From a checkpoint of a small image-text matching model.
Training: muon at rate 0.0035, 20500 steps, batches of 256.
Rows from expert 2 of block 5 of the image encoder, named by matrix and row number. Rows with one number belong to one neuron. Each number is 128 + 24 x the weight over its row's rms, rounded and kept within 0 to 255. All counts start at 0. After the name is the row's rms in percent of the matrix's.
# up: expert up (encoder.blocks.5.mlp.up, 16x192x384), inputs 144-191
# down: expert down (encoder.blocks.5.mlp.down, 16x384x192, transposed), outputs 144-191
up.34 077 [136 144 140  82 145 103 155  99 124 183 122 140 121 107 169 143 120 115 138 108 138 147 106 147 137 119 129 144 153 118 133 159 166  76  91 105 144  74 142  79 145 151 125 116 107 124 123 132]
down.34 068 [126 155 111 127 154 141 117 128 128 118 101 136 102 121 142  68  90 106 144 144 129 107 144  90 130 147 159 158  83 141 173 135 141  96 135 127 126 151 144 164 137 121 136  99 127 159 144 107]
up.35 075 [111  77 137 118 159 136 145 150 158 158 122 106 142 135 147  97 138  98 101 108 142  96 143  81 163 139 131 138 149 151 121 127 145 128 120  96 122 102  90 161 189 111 120 132 133 105 134 113]
down.35 084 [168 161  98 164 169 120 158 125  99 147 154 132 166 102 133 151 157 123 106 126 122 122 123 137 101 142 154 168 126 111 156  81 137 140 125 126 106 160 150 117 138 149 152 120 125 149 132 151]
up.36 104 [164 139 157 152 162 158 128 128 114  90 159 189 110 118 131 131 123 109 149 135 113 142 111 128 154 138 102 157 111  78 121  94 148 161 126 119  95  98 116 118 131 115 131 116  91  95 148 122]
down.36 096 [140 164 138 130 156 164  88  90 169 135 160 139 111 101 110 150 145  38  86 116 108 121 116 100 111 143 123 167 128 140 118 204 102 117 162 126 125 150 182 151 126 107  83 134  96 141 136 107]
up.37 118 [162  93 147 148 124 169 150 130 138 104 133 147 140 108 113 103 121 126 119 126  78 124 140 115  87 104 145 134 155 102 165 115 109 112  93 159 140 154 152 164 108 116 142 120  75 117 119 126]
down.37 110 [108 103 146 122 120 107  93  68 158 153 146 118 139 157 128 172 124 140 148 101 112 121 127 113  77 164 144 174  97 105 134 111 129 121 127 158 115 121  97 101 134 131 167 120 116 131 127 147]
up.38 109 [126 116 152 151 106 120 101 127  80 140 127 120 140  80 127 150 156 144 114 164  99  95 128 130 102  74 101 153 173 155 129 164 175 131 113 138 161 154 112 121 108 113 136 141 143  88  89 163]
down.38 109 [103 125  87 131  95 170 121 142 172 137 136 154 121  85 150 128 118 120 115 106 143 126 173 167 100 188 122 124 161 146 135 145 120 163 104 116 129 112  96 164 145 133 114 144 135 139 103 143]
up.39 108 [100 108 147  99  75 102 126 116 130 120 163 127 160 164 126 153 120 128 104 150 178  71 153 108 103 125 127  77 127 153 132 143 132 112  89 140 158 144  96 158 144 149 156 132 120 159 131 119]
down.39 109 [152 139  98 148 147 137 112 122 130 114 162  99 113 121 146 108 142 164 163 127 172 123 121 168 113 145 102 110 126 138 179 132 140 155 105 140 122  99  95 121 131 173 153 155  95 135 114 126]
up.40 123 [169 110 144 160 152 132 123 128 129 136 111 107 112 128 167 110 152 115 129 142 110 156 130 167 149 123 112 125  88 116 119  69  73  96 147 124 102 135 116 183 105 124 117 124 145 122 128 143]
down.40 118 [149 108 163 130 124 117 110 132 124 163 118 160 126 145 136 120 114  99 148 106  80 175  77 117 129  80 149 100 140 137 143 119 127 115 145 128 129 134 130 110  84 151 123  98 101  82 158 109]
up.41 114 [136  76 155 131 135 129 113 158 139 136 164 129 121 100 139 123 145 160 164 173 102 143 102 135 166 118 175 140 171 174 156 124 147 118 121 145 106 139 159 118 145 102 146  91 101 141 124 119]
down.41 111 [ 99 152 135 109 197 140 113 124 161  78 130 149 133 115 138 138 123 151 147 147 128 109 123  87  93 153 136 167 125 116 150 151 185 129 109 126 113 154 143 150  91 132 129 135 125 151 160  85]
up.42 103 [128 183 137 151  87 123  65 120 109 118  95 141 132 116 148  80  72 131 131 108 123 134 161 188 150 144 116 131 154 163 175 148 118 109 115 147 129 154 127 160 128 138  76 146 143 141 127 128]
down.42 114 [167 118 131 130 106 117 133 125 120 116 161 104 144 109 140 121 112 164 109 173  98 164 112 134 128 151 131 145  76 105 127 134 119 104 114 104 137 137 104 122 107 120 130 137  77 144 157 154]
up.43 105 [118 100 138 147 145 126 129  99 127  97 142 137 134 126 121 128  99 128  99 160 141 100 110 130 170 116 148 120 117  98 126 102 104 163 136 104 162 132  67  98 168 126 109 108 141 131  91 176]
down.43 113 [105 142 162 125  96 112 186 169 144 100 142 127 107 122 132 114 111  78 102 172 136 135 144 128 143 145 124 126 118 156 100 101 127 119 107 155 125 132 105 106 134 144 118 105 128 120 127 193]
up.44 108 [146 143 127 152 149 121 105 172 110 165  94 133 160  93 150 145 139 177 118 197 118 140 133 118 151 100 118 116 122 162 132 136 120 120 154 100 132 145 127 162 162  90  94 125  83 155 109 130]
down.44 098 [139  85 177 144 144  97 132 109 103 125 142  84 121 144 120 114  89 155 133 114 139  72 141 111 140 125 127  92 160 124 105 125 165 169 136 118 144 141 132 174 102  94 140 102 108 123 130 140]
up.45 089 [133 130 129 151 118 164 160 136 148 134 122 150 114 152 121 124 187  94 153  95 144 125 157 144 110 110 147 125 161 132 143 110 126 118 141 118 112 123 154 120 139 158 197  86 130 118  98 122]
down.45 084 [128 124 131 154 162 124 139  79 156 151 132 142 122  87  94 122 155 158 135  88 129 141 110 163 112  91 144 119 119 111 103 123 160  91 150 188 124 100 140 110 138 135 119 102 154 103 119 155]
up.46 114 [145 137 103  96 106 114 137 156 106 165 114 157 123 166 173 111 161 113 105 103 156 123  86 111 167 122 108  77 110 156 119 105  81 179 145 109 114 114 141 124 129 131 150 125 128 151 131 112]
down.46 098 [106 138 140 123 129 169 133 138 145 152 130 141 166 104 134 142 130 128 118 116 139  89 138 128 118 112  87 100  94 141 168  91 173 135 134 128 138 135 135  85 108  98 127 128 138 151 154 118]
up.47 114 [155 120 141 139 128  89 109 127 166  96 141 111 135 113 123 137 117 115 146 108  89 133  96 126 139 108 113 126 110 146 107 163 111 143 158 149 151 173 134 104 110 125 120 133 104  98 135  76]
down.47 116 [151  97 112 132  85 161 134  83 111 156 129 114 151  90 140  94 149  94  99 128 118 117 143 118 180 103  87 164 128  90  94 133 156 137 137 125 145  73 136 135 125 144 125 102  99 103 108 107]
up.48 055 [ 85 107 112 176 135 133 137 113 126 138 139 105 134 141 172 123 131 127 160 120 164 164 126  95 108 123 138 140 155 143 150 104 126 144 144 111 135 151 142 136 100 161 152 114 153  92 127 160]
down.48 058 [128 132 134 167 174 135 142 135 134 124 146 129 152 103 119 173 159 160 148 131 128 136 134 115  71 130 127 106 130  89 150  96 115 130  96  90 180 134 137 130 123 171 103 104 129 139 157 143]
up.49 130 [127 120 117 155  76 118 164 119 122 140 124 125 122 131 182 150 130 160 147  66 198 126 119 141 123 116 149 152 104 149 121 131 166 138 111 123  73 107 104 139 115 152 131 124 141 144 132 175]
down.49 126 [137 157 159 134 147 105 111 152 158 111 203 147 156  88 134 142 102 122 130 134 194 118 100 141 114 135 126 122  86 113 166 168 150  71 121 100 114 141 134  98 108 133 132 132  97 165 140 143]
up.50 118 [119 111 120 143 147 103 157 137 138 142 107 163 118 105  84  87 113 195 136 135 134 103 143  93 179 136 166 136 131 107 132 117 117 173 110 133  71 166 155 150 104 101 105 101 138 105 153 105]
down.50 107 [105  88 114 123 114 120 123 129 146 130 156 129 116 153 136 128 142 170 120 111 157 153 163 114 165 122 107 122 104 120 150  81 150 140  70 132 191 110 133 148  84 135  85  97 134  77 153 143]
up.51 079 [ 88 103 139  85  99 124 162 172 147 122 151  83 153 115 163 157  97  97 120 108 162 165 106 147 162 144 142 168  95 138 125  78 102 112 130 155 155 105 124 128 139 130 178 119 118 144 117 143]
down.51 074 [203 131 138 164 167 142 121 150  76 115 130 168 133 139 117 136 116 133 103 143 125 126 136 139 158  98 176 109 149 105 133 130 103  78  93 143 132 130 121 113 165 142 134 104 153 131  74  99]
up.52 093 [ 87 120 119 107 127 121 103 157 133 165  86 105 174 127 104 106  92 142 149 108 103 149  96 129 123 176 110 181 122 138 114 134 143 135 150 135 113 100 113 168 136 139 155 103 126 153 102 151]
down.52 098 [133 140 127 121 154 101 139 111 165 103  65 114  96 124 144 117  97 159 114 148 106 144 135 111  96 122 121  93 171 118 100 120 157 139 146  98 117 145 140 151 137 119 114 140 114 128 153 127]
up.53 099 [150 141  80 112 116 111  97 128 141 128 134 127 120 130 130 138 151 106 110 158 150  98 129 136 146 123 128 174 154 155 152 127 111 114 120 144 153 141 139  94 137 142 146 158 174 126 117 136]
down.53 124 [130 161 103 138 124 130 115 103 158 163 156 132 126 142 135 143 136 148 141 148 155 107 152 128 103 132 181 109 154  99 157 143 169 142 148 120 116 106 135 182 116 134  97 110 110 100  88 138]
up.54 038 [118 139 124 107 144 182  82 149 135 159 115  72 178 131 132 153 157 137 140 143 122 137 120 161 121  91  96 155 145 156 103 104  99 132 123 122  89  95 151 105 101 104 107  81 119 106 108 147]
down.54 036 [148 160 126 103 143 134 133 126 104 173 107 161 175 145 173  93 127 141 118 114 107  90 135 108 153 144  92 125 129 123 143 120 113 144 142 137 115 148 149 147 130 131 142 150  39 145  95 160]
up.55 111 [ 90  87  99 122 108 145 136 133 153  99 134  94 125 107 187 158 140 119 127 126 141 103  86 162 147 132 123 112 154 148  98 108 156  93 176 113 186 122  86 134 146 142 138 142 153 164 138 135]
down.55 113 [124 111 145 115 155 137 126 105 150 119 143 103 114  95 156 114 130 153 157 118  83 169 130 127  75 134 110 146 136 116 139 129 128  88 121 116 176 184 151 147 134  99 102  76 139 125 138 120]
up.56 076 [ 99 163 121 121 174 156 138 118 118 134 138 139 152 153 106 186 148 126 162 172 154 106 148 120 106 107 141 141 140 143 110 152 142 142 141 112 127 103 109 125 120 156 126 128 136 178 116 113]
down.56 067 [129 101 151 111 117 170 136 130 148 168 159 192 131  54 143 121 139 185 135 115 112 125 156  93  95 134 110 147 124 105 139 133 140 141 117 114 194 136 141 166  75 158 142 102 141 132 113 118]
up.57 101 [113 149 137 131 163 141 150 151 145 112 167 131 112 170 126  89 103  81 123 123 172 131  83  98 101 137 122 116 155 100 117  84 151 150 154 167 126 143 119  99 106 117 141 109 127 152 135 145]
down.57 100 [130 126 127 155 120 166 105 162 161 132 115 141 185 148 170 144 123 167 109 122 147 110 102 107  91 119  89 112  65 132 143 102 113 133 106 123 157 101 114 108 124 116 130 110 138 133 112 134]
up.58 104 [120 126 136 150 139 155 120 110 117 128 171 132 130 149 115 115 148 127 140 102 128 122 117 117 123 156 125 155 120 117 127 102 116 147 131 135 145 131 150 135 135  81 157 103 144 152 127 140]
down.58 099 [114 148 146 111 161 141 161 137 159 144 139 135 128 117 141 161 123  99 144 103  69 177  85 126  75 121 135  76 144 100 124 135 104 134 134  82 110 118  94 118  94 157 107 152 138 145 117 129]
up.59 092 [123 146 128 102 105 141 154 108 141 125 143 140  90 106 144 120 110  77  95 114 100  90 138  80 130 134 112  92 117 141 128 108 173 121 147  86 123 131 137  84 125 172 143 136 110 121 135 137]
down.59 092 [105 149 142 140 109 118 129 114 151 148 101 116 130 114 122 102 116 175 158 122 140 120 164 132 137 140 130  79  74 123 139 127 108 188 156 120 118 107 133 112 113 145 139 149  97 127 157  94]
up.60 103 [141 102 122 143 124  95 146 133 126 176 136 133 121 163 152 142 172 122 121 185 146 148 117 157 116 143 162 139 126 152 142 114 161 130 134  99 136 110  93  82 123 140 129 134 117 138 133 137]
down.60 102 [108  86 121 110 148 127 147 137 135 150  80 136 129  91 130 122 110 102 162 149 163 145 153 108  77  94 152 112 140 153 135 119 132 119 144 156 110 205 123 158  88 145  97 161 152 101 124 156]
up.61 089 [167 113 109 163 143 160 153  93 132 136 144 135 134  77 162 140 116 147 122 129 112 139 120 102 147 130 126  97 140 158  81 100 160 162 117 138 131 134 163 110 122 135 128 125 175 123 138 149]
down.61 096 [ 99 125 176 106 183  87 126 157 155 151 102 147  69 131 118 135 105 167 183 143 154 126  78 113 189 151 137 140 103 139 125 130 183 117  96 121 162 110 120 125 150 124 136  87 148 135 134 114]
up.62 107 [138 108  91 151 103 115 115 141 125 158 113 156 104 152 153 107 118 149 139 128 113 125 166 126 155 129 110 128 104 141 147  97  89 113 107 149 105 167 138 131 128 125 118 143 152  97 104 157]
down.62 106 [158 136 126 158 123 155 136 130  86 124 158 126 117 102 135 105 153 144 153  97 110  96  98 127 115 122 160 103  99 105 132  92 104 115 107 136 141 147 113 137 113 115 110 151 117 124 137 128]
up.63 071 [ 69 111 146  92 129 140 105 141 114 198 128 108 118  99 143 114 145 133  99 134  90 152 103  91 106 145 135 101 116 136 112 123 127 159 148 135 168 114 140 142 115 117 116 134 138 111 149 134]
down.63 074 [111 125  89 153 119 118 118 119 119 100 140 174 136 150 125 146 118 102 121 112 152 121 166 106 135 118 134 125 133 154 102 126 132 132  77 130  93  66 109 118 127 128  98 184 121 115 112 153]
up.64 109 [162 137 104 159 106 118 135 135 150 115 125 149 114 138 105 141 120 102 147 153 117  89 124 173 117 129 135 145 141 118 122 114 167 118 130 150  81 153 128 116 102 116 102 104  85 102 127 113]
down.64 115 [145 149  92 136 131  88 115 106 174 105 137 167 153 157 181 124 147 117 141 103 122 113 126 156 117 171 103 124 188 144  97 122 132 146 135 111 103  77 151 175 109 156 131 128 124 149 108  91]
up.65 095 [115 118 149 120 138 146 116 109 112 118 134  83 150 149 125 137 114 135  93 173 137 148 135 136 131  94 155 122 104  81 111 133  96 147  58 168 115 101 137 118 101 125 141 128 177 174 119 120]
down.65 096 [117 125 155 127 169 139 131 102 129 116 154 125 103 121 164  82 128  96 179 108 110 154 112 102 122 146 109 140 117 112 123 120 113  97 125 132 169 117 134 137 142 139 137 100  83  86 113 140]
up.66 109 [137  46 145  68 131 120 137 173 127 107 126 106  99  83 120 121 152 125 140 149 159 122  72 153 145  59  99 128 155 159 109  72  99 128 115 140 134 124 110 141 106 150 106  97 110 140 138  84]
down.66 112 [101 104 134  94 141 128 147 118 134 118 103 143 158 104 147  78 152 123 118  90 160 136 134  85 183 132 166 151 121 131 157 172 163 116 166 127 151 129 140  84 148 138 171 118  86 147 109 139]
up.67 108 [165 131 130 161 170 102 118 130 116  85 131 139 139 107 130  97 128  92  65 147 173 122 130 113  99 145 124 123 158 151 118 151 151 153 128 118 142 150 131  71 103 142 125 124 120 133 102  80]
down.67 106 [114 123 169 121 153 103 107 102 155 152 140 119 112 146 149 148  73 129 151 113 141 130 132  96 139 141 163 136 134 143 129 131  95 110 105 129 141 150 140 153 153 121  94 142 135 116 161 149]
up.68 092 [142 103 125 131 113 124 154  96 113 147 102 137 138  95 139 122 149 136 131  99 136 151 106 140 149 120 116 172 136 167 106 139 140 145 145 127 107  82 154 105 123 118 130 141 149 144  78 178]
down.68 092 [140 135 142 149 122 144 131 127 134 138 131 129 147 137 162 131 117 118 136 129 115 108 108 110 134 128 112 106 112 107  90 132 103 132 128 145 142 162 141 133 159 111 128 188 158 137 152 131]
up.69 120 [ 96 152 128 148 135 148 154 112 102 105 170 118 127 135 155 109 132 142 117  92  98 113 101 118 136 167 113 104 124 177 121 143 155 136  99 137 119 154 158 163 147 159 131 132 143 135 118 160]
down.69 133 [149 156  95 118 153 107 148 142 133 134 152 113  66 113 206 141 140 176  79 111  94 115  64 166 109 117  95 146 150 123 146 104 140 144 145 145 102 149  78 145  75 133 120 149 117 127  93 119]
up.70 106 [ 98 116 131 116 118 168 153 151 125  94 125 107 150 137 131 100 131 162 146 137  91 154 130 108 121 133 130 157 137 129 144 126 135 144 114  96 161 149 102 123 141  94  83 169 149 157  61  93]
down.70 101 [ 95 122  86 118 157 129 122 143  97 106 121 121 134 145 105 101  82 124 162 105 139 120 125 104 104 146 120 112 141 144 137 111 135 129 119 107 131 126 138 131 159 115 156 116  88 136 101 123]
up.71 106 [106 142 118 146 113 104 124  90 102 117 111  98 138 116 154  94 129 114 129 114 141 127 120 152 109 131  95 129 121 131 150 152 114 174 142 142 210 129 146 153 111 174 126 130 152 137 108 147]
down.71 114 [133 143 101 111 108 173 160 126 116 128  78 117 120 137 124  80 107 125 150  81 156 146 185 146 159 116 137 147 120 134 142 139 146 155 158 132 125 121 140 131 115 155 142 115 169 132 128 114]
up.72 099 [139 148 121 140 119 114 145 140 139 110 139 105 132 136 110 128 123 118 143 146 121 124 139 114 157 141 138 154 113 125 155  49 163 116  99 153 148 123 109 199 111 143 139 104 154 135 138 116]
down.72 098 [130 108 114 138 129 111 147 157 171 156 155 156 109 139 145 133 147 161 139 138 122 137  97 181  99 115 126 161 114 143 111 164 145 168  65 121 180 118 159 129 128 134 123 114  97 108 145 124]
up.73 060 [168 139 112 118  85 145 104 154 135 174 127 150 146  96 115 174 167 124 116 144 148 129 124 129 147 135 151 170 131 140 157 114 130 132 127 111 111 114 122 103 119 139 142  90 110  89 159 165]
down.73 058 [158  97 147 104 119 135 141 178 123 137 108  92 148 132 143 127 141  94 159 124  99 126 144 115  75 106 136 175 129 156  94 103  83 112  98 138 149 126 109 120 104 122  81 102 162 111 139 154]
up.74 104 [125 125 108 100 149  97 132 124 121 118 145 125 115 130 117 167 101 159 160 137 110 132 132 106 144 146  85 107 137 170 119  99 133 166 120 126 156 120  90 164 132 126 139 175 129 133 142 166]
down.74 103 [135 118 136 131  86 175 125  80 146 161 116 136 118 109 126 174 119 158 121 157 109 145  99 145 143 139 136 137 164 103 116 170 140 132 108 119 117  78 163 119 114 176 144 104 185 154 127 152]
up.75 116 [160 124 134 144 171 105 108 164 136 140 136 149 138 132  94  79 130 165 135 132 109  96  86 122 144 110 138 101 110 179 157 130 138 147 112 138 122 119 117  84 131  98 142 112 118 139 133  91]
down.75 113 [150 118 119 190 146 118 107 117 124 135 148 147 129 143  98 122 103 150 156 130 121 121 120 147 118 135 160 172 145 105 146 129 139 130  98 106 122 143 113 164 113 133 111 146 133 136 117 137]
up.76 114 [164 115 132 148 123 117 181 160 132 140 135 140 118 110 147 127 110 147 121  92 117 140 128 129 119 115 156  84 135 113 126 108  97 128 124 162  83 163 118 111 125 128 111 172 141 124 162 146]
down.76 121 [129 127 134  85 129 112 134 140 126 110 129 123 120 119  61  92 101 127 106  97 121 160 145 128 131 123 165 184  67 132 163 164 105  86 126  85 131 118 141  78 119 112 144 129 132 132 130 118]
up.77 100 [119 145  97 169 132 146 173 160  93 184 150 122 117 148 131 163 178 159 128 140 133 113 127 124 104 139 145 127 145 148 134 104 158 137 134 120 140 127 130 100 114 138 146 111 163 146 139 136]
down.77 098 [115 110 118 122 125 147 176 126 124 190  91 161  97 141 126 157 137 107  98 144 156 101 127 109 125 129 126 120 134 113 106 111 136 160 111 104 137 117 153 113 120 110 138 123 160 116 122 104]
up.78 109 [109 118  78 128 116 137 134 161 107 131 117 110  99 146 145 149 126 111 141 110 129 112 126 127 132 136  75 107 137 100 137 163 152 127 142 108  66  98  98 101 130  98  95 129 140 113 122 102]
down.78 120 [114 130 142  76 129 154 146 155 131 116 109 157 147 124 141 126 127 156 169 128  96 159 125 104 123 112 123 111  88 133 113 114 100 145 168 115 127 151 123 159 123 133  99 144 134 141  98 116]
up.79 100 [129 138 116 125 157  65 104 141 123 141 130 143 149 123  88 151 128  86 119 126 128 136 104 100 143 207 169  91 142 141 150  96 137 140 129 115 141 152 191 104 116 161 134 161 163 155 120 146]
down.79 103 [159 182 126  99  70  88 158 117 119 108 111  86 159 100  86  95 143 144 161 120 122 158 146 108  92 100 118 143 101 138 112  97 111 138 112 151 134 170 142 156 101 102 119 138 158 136 124 107]
up.80 102 [129 146 118 149 133  88 144 128 102 151 124 119 101 135 165 114 124 126  96 145 145 157 140  89 168 121  90 109 134  84 100 155 173 117 173  55 141 159 109  95 169 103 159 134  93 142 102  82]
down.80 107 [107 151 140  92 141 112 133 138 131 131 171 102 121 161 168 140 130  97 143 141 114 116 138 136 105  94 127 125 167 106 124 137 175  83 136 121 122 116 113 142 128 114 147 129 124 110 112 169]
up.81 098 [156 179 128 111  97 117 122 122 148 196 131  75 134 140 136 172 138 148 109 128 107 104 145 144 114  60 145  86 175 147 148 182 158 151 172  95 155 111 129 193 143  98 104 121 106 128 117 165]
down.81 102 [138 127 124 161 146 146 137 122 108 108 158  97  81 137 116 146  97  73 164 158 120 110  83 127 109 122 131 127 153 133 112 112 122 118 169 133  85 108  91 176 108 134 127 144 184 134 105 121]
up.82 104 [170 119 127 122 173  94 120 173 106  83 105 124 165  89 136 125 154 123 110 116 132  87 158  97 124 142 124 125 128 112 113 195 130  84 145 143 141  90 164  84 119 142 133 110 123 139 117 184]
down.82 105 [161 144 148 106 109 139 150 127 159 126 140 178 119 120 153 120 150  94 112 126  64 114 114 146 157 124 111 123 173 107 101 121 152 114 154 129 141 126 149 160 130 133 131 107 150 112 123 109]
up.83 026 [112 129  84 178 120 137 131 132 172 137 121 121 116 145 117 132 152 125 132 131 128 142 142 132 104 117 115  94 135 151 157  51 134 129 103 115 138 144 119  96 110 162 123 129 181 110 139  88]
down.83 026 [110 118 103 148 130 114 138 146 113 125 116 116 130  81 118 106 147 152  78  98 113 122 153  66 137 149 122  98 155 152  83 116 134 181  95 107 113 156 113 135 165  98 157 145 117 126 148 102]
up.84 088 [170 140 142 131  96  90 167 103 110 148 150 117 109 105 154 128 111 175 107 140 111 113 123 138 135 147 117  93 176 109 150 144 129 116 150  99 121 184 120 155 118 122 131 141 124 138  81 179]
down.84 094 [138 132 129 118 149 129 132 159 148 111 119  91 126 139 129 157 167 127 118 114 178 162 165  93  77 100 168 131 144 107 121 130 154 144 142  88 122 144  69 155  97 141 125 117 132 124  80 151]
up.85 109 [141 100  87 148 128 147 130 166 162 105 151  97 150  87 144 156 117 106 107  95 114 145 112 134 126 111  92 107 152 120 130 154  81 118 166 118 105 121 151  57 148 157 105 138 159 135  87 129]
down.85 129 [125 127 101 126  64  78 117 131 107  71 142 116 189  98 120 142 139 136 117 155  88 119 132 173 139 102 136 140 135 132 122  91 121 123 130  98 117 177 145 124 124 171 124 114  96 128 117 140]
up.86 120 [ 80 106 112 137  96 146 179 157 142 133 138  95 155 106 135 145 144 135 116 172 139 135 110 105 116 113 142 170 129 128  90 136 155 117 126 109 144 167 156 144 133 112 161 140  90 147 133 130]
down.86 115 [135  93 124 141 165 157 120 133 113 106 123  95 176 130 122  77 174  92 112 136 141  89 113 147 123 123 114 135  91  99 154 136 114  89 142 132 136 131 131 111 122 123 143 120 192 124 114  64]
up.87 079 [152 127 115 143 105 153  94  70 114 142 137 153 102 114 164 113 159 107 188 122 152 138 143 138 138 138 130  70 129 118 136 162 175 134 152 124 104 117 123  94 136 107 133 131 130 181  97 123]
down.87 081 [135 119  99 152 110 129 130 146 155 149 125 180 160 102 134 130 146  44 162 119  86 137 114 149 153 135 169 161 108 127 153 161 162 137 173 139 135 161 148 172 134 111 122 119 117 147 162 102]
up.88 108 [146 151 110 133  98 113 129 149  97 124  88 134 125 147 147 125 139 110 115 113 133  94 140 164 162 140 137  91 114  91 125  93 133 142 136 185 107  91 151 101 109 133 156 132 151 105 110 118]
down.88 105 [153 107 148 121 116 125 141 142  93 114 135 125 144 114 168 138 124  83 139 125 120 129 147 129  83 125  96 126  85 107 149 125 164 150 175 118 103 145 133 137 112 118 134 109 122 138 107 137]
up.89 103 [111 105 136 143 118 130 164 163 113  97 130 115 124 125  93 119 127 103 140 154 139 126 135 134 125 134 120  72 149 138 128 142 171 141 180 120 149 120 108 116 137 130 155 126 131 114 116 128]
down.89 103 [ 90 134 119 132 160 152 135 135 124  87 126 116 133 132 122 127 101 112 119 174 131  82 134 110 118 112 118 147 161 151 124  99 143 128 135 115 122  87  98  86 144 100 141 135 154 156 122 107]
up.90 124 [154 136 149 152  91 111 105 149 155 104 139 127 108 120 138 100 145 125  94 131 157 161  98 157 113 157 155 108 140 173 128 148 137 133 137 162 136 126 104 108 117 114 148 157 129 148 108 130]
down.90 126 [109  92 148 127 182  84 145 107 147 110 110 128 114 137 109 125 134  89 121 111 149 109 146 108 163 128 136 153 148 146 120 150 126 159 162 122 153  97 131 150  92 113 114 135 142 120 106  97]
up.91 117 [182 135 139 117 176  89 125 122 116 143 115 125 123 119 118 109 159 128 116  95 128 169 122 117 124 141 128 110 113 110 126 170 151 152 130 142 145 113 128 110 101  87 103 166 115 148 124 122]
down.91 108 [137 110 151 151 130 152 113 102 150 156 122 116 127 120 120 128 138 129  98 117  96 131 169 139  93  75 125 128 144 133 157 137  83 160 119 155 137 133 118 104 166 122  96  85 135 154 126 165]
up.92 118 [146 158 159 156 111 136 126 145 133 135 150 109 108 136 125 109 124 110 120 144  90 130 165 117 124 137 170 114 141 125 161 130 169 110 130 156 136 110 147 110 142  85 153 101  94 127 118 162]
down.92 115 [152 136 145 133 149 102 106 104 124  81 112 103 116 137 115 119 110 142 118 137 157 106 129 163 136 147 121  95 134 124 107 100 107 122 117 120 127 132 124 166 115 135  94 144 181 117 132 145]
up.93 089 [124 189 114 144 121  96 127  97 143 139 118 147 121 112 129 163 119 179 111 114 108 117 104 149 139 131 161  87 169 143 120 143 132 122 131 124 125 120 118 118 124 154 122 148 145 100 104 155]
down.93 087 [ 75 182 139 116 111 141 102 155 118 104 134 157 114  97 101 100 130 125 130  99 113 131 137 124  72 123 137 154 118 164 111 114 126 126 143 122 140 161 132 148 152  98 109 130 156 106 138  81]
up.94 087 [103 131 126 160 126 118 114 104 146  84 129 148  92 117 158 117 121 118 163 147 129 163 156 141 113 136 122 146 152 163 132 121  94 123 108 134 154 162 151  95 123 183 101 128 106 123 117 156]
down.94 089 [100 132 151 152 106 123 140 107 154 124 113 120 107 123 150 127 118 116 133 108  77 125 136  77 156 156  91  73  63 118 117 125 117  92  89 160 140 163 103 128 119 139 122 110 149 126 122 169]
up.95 039 [102 135 143 122 116 131 102  86 150 111 107 159 174 156 128 109  84 119  86 187 102 110 164 101 155 101 120  79 142 115 125 124 111 154 137 187 104 105 136 131 166 129 105 132 129 133 137 163]
down.95 039 [105 150  99 165 110 125 147 152 119 162 107 153 124  79 117 179 120 125 129 128 124 123 133 123 117 143  85 131 148 141 137  90 127 156 116 112 121 133 121 103 104 115 124 113 127 123 134 128]
up.96 101 [137 130 153 147 125 146 111 138 110 128 130  95 145  88 128 161 155  88 126  87 115 148  89 142 133 112 105 104 152 125  84 110 135  89 159 181 136 110 113  80 147 137 121 104 119 150 108 155]
down.96 104 [101 185 119 120  67 133 109 121 130 111 100 159  99 151 121 213 121 125  97 139 113 145 144 151 132 125 140 125 104 118 166 146 131  98 121 133 120 119 140 168 136 152  78 144 138  91 114 140]
up.97 109 [146 134 127 129 170 112 123 135 101 149 135 160 131 113  82 131 107 129 129 124 112 152  86 114 179 122 121 126 131 160 117 150 143  91 147 121 120 128 153 112 120 104 108 146 104 177 135 150]
down.97 108 [162  99 128 140  97 162  83 152  91 132 134 102 163 108 132 178 136 144 136 158 136 179 188 128  96 129 108 111 103 118 144 152 151 138 124 105 156 138 132 131 125 109 130 137 137 126 128 106]
up.98 110 [133  91 128 123 114 122 111 101 107 128 137 132 121 150 131  83 119 101 120 174 132 137 159 159 128  87  83 117 107 153 114  89  73 181 108 123 176 100  87 137 137 145 109 141 138 144 139 139]
down.98 126 [135 123 111 131 135 124 150 115 139 158 156 139 152 131 146 146 122 108  85  80 119 112 151 158 108 129 101 132 106 129 121 174 134 153 153 142 133 176 168 119 104 147 122 153 144 108 144 162]
up.99 077 [130  99 114 174 136 145 117  89 110 129 119 125 139 144 133 124 108 105 142 132 109 111 125 111 140 114 126 139 160 159 164 149 152 135  94 136 156 143 183 111 113 129 131 157 112 126  88 132]
down.99 077 [142 101 118 107 111 131 130 116  82 155 109 169  73  77 139 127 182 146 128 120 110 162 164 116 141 167 112 110 134 124 143 148 105 153 136 122 150 136 116 141 132 118 127  93 106 103 107 129]
up.100 091 [155 142  96 114  93 129 147 119 111 179 123 107 163 150 144 165 129 144 135 148 195  64 157 151 130 150 128 110 101 127 143  81 117 168 124 113 132 115 101  93 160  97 104 116 110 162 163 125]
down.100 082 [ 82 166 109 108 150 144 153 136 159 125 161 176 155 140 149 109 133 118 112 151 155 125  99 135 118 162 121 189 113 145 139 158 106 101 107 129  89 154 134 115 133 109 119 111 107 125 136 122]
up.101 106 [146 127 139 119  90 107 139 102  86 115 153 164 144 148 101 136 111 128 100 127 122 108 150 138 175 158 113  94 110 111 122 114 104 100 140 161 110 133 146 127 127 106 121  98 126 154 133 100]
down.101 112 [128 107 137 147 151 145 108 161 130 141 101 150 117 126 129 117 153  89 154 144 133 139 147 156 142 117 106 148 169 113 141 110 160 169 132 150 125 125  79 137 125 175 105  97 150  91 142 131]